config.toml
model = "segmentation model"
crop_scale_min = 0.8
norm = "batchnorm"
block = "plain"
shampoo_beta = 0.95
eps = 1e-08
max_precond_dim = 1024
merge_dims = false
final_lr_fraction = 0
warmup_steps = 1910
Rows from block 3 of a small segmentation model, named by matrix and row number. Each number is 128 + 32 x the weight over its row's rms, rounded and kept within 0 to 255. All counts start at 0. Numbers have three digits each.
After each channel's rows are labels from the 100 images, of 14976, where the channel reaches its highest value: "strongest on" is what is common among them. Only what is clearly more common there than usual is listed. The data: rendered scenes of coloured solids on a plain floor.
# conv: 3x3 conv (model.mid.1.conv.weight, 288x288x3x3, each kernel summed), inputs 0-71

conv.224:142156071115151092127115117097095156173145168089193116133114165099178159100099097103107128120132114116123040124063117064156101113120122087147071118155139128138076117128180081153108083119107184171156116155159126077113
strongest on: cube; largest object: cube; wedge

conv.101:200123108144067114109131149139144145220134125087074090099119161083112135119116122141177096083089095126087144119066142113156161143088112117085091134128096118110129122143112104151149171149102132090147091129157142141063
strongest on: jack; largest object: jack

conv.284:159129103135122126110124112102093115075145110174172109100126114097091099145122129104091112122153114145116136131165153103134121107077103200104111143131137141107076122116100105187139045072119157123100105143129138120125
strongest on: count: five; capsule; cube

conv.179:138119113081101119072100130142082149075122150062058219145114073098079187143140114149095085135177128137124124130097156109103120173080095118067174124128154107112160128095081123130132156159091137097135189121088134156157
strongest on: light from the left; count: five; cylinder

conv.203:133160140094100173106091147140086084130098145119125082150146161144118140133091115154111143180132166153094166103151115067146067103134075140121162159100123149086179105083135094202128143102130120131112112081097133180142
strongest on: light from behind the camera

conv.78:077081100169097135124123057135111127095108075117090122100063156052145147164117108164115127166109153111082149093131053144169109111111142125115101083128143120145117095062135103147114147116135082147156140078136161064139
strongest on: jack; largest object: jack

conv.199:127098145162126099168107096133178160157134101118076105120161147127107143162109104124123085105117132089109160175047049103163076130106118140114120099129174134183099120100121081104094120104122106171160169094099156080147
strongest on: cog; dodecahedron; largest object: cog; largest object: dodecahedron

conv.79:115169150075165100097083081116082119140138149048100145167075143077156150131099049114147108139119165113107129097105105134110117135110049105096155174097138138087127146087089103167149099149162117109128154147100193150063
strongest on: octahedron; bowl; largest object: octahedron

conv.207:128100127150110117135195127130096104176116106158141143051184148137143153089158121111092191171089172139122072119162232167102130068099114173142197075139136104159103142116137143113150124144090080168118157134141145133104
strongest on: light from the right; dome; largest object: dome

conv.223:138123121089104178116096118102112170126114088186121120104142110110095129136085092094128125110201146090086077103192113149062111113128118166109131077126138131123168111178132094102143169138101096115104134137094125164146
strongest on: light from the left; dome; cone; wedge

conv.37:126072138137144133110122111104138101104136091107101110051152097163129112072121172122115176118196125113174097139160070091136145140204123135058184153136095140106114159089092141129040121140123128059137102150154120088112
strongest on: count: five; cube

conv.43:199145110124138053120131042133086144192136191102135164210131101088183160090156102100110110164173146164102064123099139088135092176156108116134135080146148131142088111098135125225102110100099113127107176127157129089046
strongest on: tube; largest object: tube; cylinder

conv.127:166148087132111111143095118123075093116123161142082073067108136120145217107135161151107099158117125117109129071112025072175120173122120098144155200103142096138143120146135150131111116144117077154131129149083142131106
strongest on: light from the left

conv.92:122145110120098183117151106134138099062123139080158134137116161118117158165167144119087082134120101136180128125134118117120113154113128122114123134121118049048099082153155113160130132101158194103111155080105137122154
strongest on: light from behind the camera

conv.13:150162131108167191085088105140076105110112142043149076156108108131133098116132126105121136145116117074117116165103130136110097168050161130140100104104137121114103176052107037101112138103157096135102104109124116142135
strongest on: tube; largest object: tube; spring; largest object: spring

conv.102:152112182097150118170122114157114080085152115074127102143139137138084151116186111130117119077168079122104119124115098140126101158116167094105106134101121119055081133124090120060133152096132071117174096141041124208093
strongest on: octahedron; torus; bowl

conv.181:106145087147096152106149094091150075087105126125153150135136103085156161172119157104062112096113153129066159122064255141120110103122164097170133100167081081123127131204179102140108129092137090129171156123172096140162
strongest on: light from the right

conv.209:131130096132177131149077083146085124083108168211183125122120080111138113108164206121108128111139095139072194118176116120180073138112120131156103111096111132112089072162148125112169166126116120156133074137107103150073
strongest on: spring; largest object: spring; tube

conv.8:153163140107105093108186101151124166079081114182172129103171130107116098128107146089089198154113133090063064115104136135195088088106131148102145096094140138161120118111099110117099066111142087126147135096112122109120
strongest on: tube; largest object: tube

conv.280:073149143084135098171186088149108083144024107162145146157086115103144069086100135170105176115157129138145116099160091104127141160124140150114153180152110128119125134075152145122207116054141117200171098128142127118163
strongest on: bowl; light from the left; largest object: bowl; octahedron

conv.245:135132094117146162139099139114091088150134120163105060109138140175176109129090121136144101115095100100118157164180114167115067083090080136125116124047158111159078139203146062128161159107103130098103141093149135181111
strongest on: light from behind the camera; count: five; twisted bar

conv.100:122103112122081146123141091110122181100143117139150122128123098122161145128155126066126142091176068140146146162168130126173119120157108113102127113087164127086122138109139116138109092059135144162174086163122101144154
strongest on: light from behind the scene; cylinder; disc

conv.138:114089132134113094109138104117091154112148108071070122108136150121167156150136146096113086147129156139094156129084083141064141123121120148083082093149152148131048062165142086143157158156139112137155123132157119112068
strongest on: disc; largest object: disc

conv.155:119136115095126108074199118123119157126121080057128099158143132163111137083178189102107140083114133203143159110090115095076104143163100095079134100100098109117136072168181152113134195201074091129115170096066201157079
strongest on: octahedron; black object; bowl

conv.5:133078130131140111163058106139088144124100096180099111112141081111081118089096105100090126110141131095072130105120048095137166154095185099121102049103165125081064147135108114078182087125153141215171093107126143125103
strongest on: light from behind the scene; twisted bar

conv.191:086131132156076109127168153139165060093123112047116135176124116159165096111143142119094107091098083103118119133152158078081133102111101111175073140126162118122110132121089124151168111107113125099115116098112103071162
strongest on: torus

conv.161:117183111085138142133101138166114092145079139148077135084125119091139096143110119133137127090160129171119156077128098113109098138136108114073184177105122138145138152108150114132154097124128074143138119130121164115178
strongest on: light from the left; bowl

conv.91:149162130161146135092102127138140158109143088188116155126101155097099086152125143108101105124183094145145118120130109123105124159127150160124158152134096152140124137167111084097151153098101134160213152129121105132222
strongest on: bowl; largest object: bowl

conv.60:142139124149128170167159113160078081089164120106136135105153140152163071108084147099134131082196087083158115169127106116139080102124187075136120173063183163149091128061152105150127125083101129071097151101167116097126
strongest on: spring; cube; cube frame

conv.172:147146106099090180089169122137057110130119060142114136110051159120120136198133127124140144117133087126096230109177088125117106113161132142094148111118154119109193152116119133255200112144143177148148130117102150095095
strongest on: cube; largest object: cube

conv.170:109137102092143124090099075086111129129163097181195181155123119080129144147161143074122128105100079166121128092087105103097171115111108107120123102196135127124186135171196108099140143106130108137133147132127144148110
strongest on: tube; largest object: tube

conv.232:132092101156158121172138080140093142106134144063094122182149133133126145120127147144116097124114141129060123111090110124147092131183076125147088119123183084085106144059090118149150154168161131116134136123103193145137
strongest on: white object; grey object; its colour: white; wedge

conv.85:112107105142124158115141080130131100114089116175144132119117161130182140140103114142119193171183088076072137133136159109112150129101123063136101089051086096070099152166106134012136098179125154166117100168131083142123
strongest on: bowl; disc; dome

conv.24:145123160155169069151136107067122033170033082124144147171089166095153073157155114099119160149107118066120118131157106134181147109128088108180139137128136117141133145101150108078116109095127118124168133109123149141182
strongest on: bowl

conv.205:135102066135171105118122107177098133110109163084115091129140153089196112169157127122115082143090111121112148136111181113093115071070121151177084127188110109150081115141154088120095119142121146149082114077118109091138
strongest on: cube

conv.184:095185117068163155150158102133132120108126159112138145144101096083222072174156145135167111116089137184107155097097127138112153110146143157121168165162139107136068130094073105171095106110130169158140088116129116173127
strongest on: cube; wedge

conv.259:126113122125093137171184141028148101132160121142154161058110079094101108111136126074135085121073088124120123088129064186127139115127168048112155103079136112106138117107168092116143159140067124138114100148071137162064
strongest on: light from behind the camera

conv.111:105084132153134098145175112120168109099079106110188175087119090136087083112158153089100134143124119129118103135136120168100086162118128190149125074099138099122110143100149134128139133134041113117105105110132118147096
strongest on: light from the right; dome; count: five; largest object: dome

conv.11:137138082047142145173105130122089138126102084255156152135120099104166150122106111114117161088157062151105110113137174107162104115076122187122097129103112143092145138156120097096101116113163149254072111086049079125141
strongest on: light from behind the camera

conv.211:167120136157078132095100125107065120076129104132137119137113176110106136204073131078147128119177054137114163129124108132103138109157202072123145078119148110127153133072085098192186101122154159078141111110098135142152
strongest on: cube; largest object: cube

conv.265:076104158103128147113133095161106118147115051191165117117120059116133120107133066092128142083137059108094153130124209145139104115135095209094216102143122085118084087099095174103114153133103062164138136126137108135085
strongest on: light from the right

conv.94:130063127171107132087116089128124169078076128062087120164098116143171119115138119120097133162134142117098109225116131152112116151123086106112133079157116095156061113113164091145142123111095126114153111118109077149130
strongest on: bowl; light from the right; octahedron; largest object: bowl

conv.109:140125109146103116125103102161103136123116129077057092140120099084075096160142108116194058173101076084118132130124070144130132124127107137158166137058127103084096136112085121115134150100099072094122155098173110117095
strongest on: count: five; bumpy ball; bowl; its colour: black

conv.63:102166155122155116078125128110095139091128105055115132079119128106147133161125136135090126118114124198131142082124095142010120131148149160094105171148091040125072141152106123148120121113051083070158095082132152125090
strongest on: count: five; cube frame

conv.49:122135122156151128095085117139123095076081173073069137099081155115100168168113112125146124119103121136112129091115114099173102149093016134152077141123122075090237144124091104159112157134123096111052160102104101148129
strongest on: light from behind the camera; count: five

conv.6:163087166150118101155167176110130146089144076104124150111103139103091104150137152086087138144141120111157119140100175124108062150138144122127179085126079116132067102080159097091087077149140149094129138152120101143115
strongest on: light from the right; count: five

conv.75:103117124096086103087109162119116122217194159108145180131150073157165093089097110120159067101147138131123086116125135110167112079160145067115136158105102106154111088058121069203112055121118168163175098182140089106081
strongest on: cog; largest object: cog; cylinder

conv.231:144096137140120164099115078052144056136084168160164103109062095112131099127114121186114109115099106138125135097142103152124131077131092153137157197109149124153142072143141108196183145145190077153112139158158103125106
strongest on: capsule; disc; largest object: disc

conv.121:091093102106098110109136116147117127117087084098101136141172095092142064122135112160113061072094105163122119134094122151146081092118128147106128121145135109160094105090132118079165111114067032111197192094093169082155
strongest on: bowl; dodecahedron; bumpy ball; largest object: bowl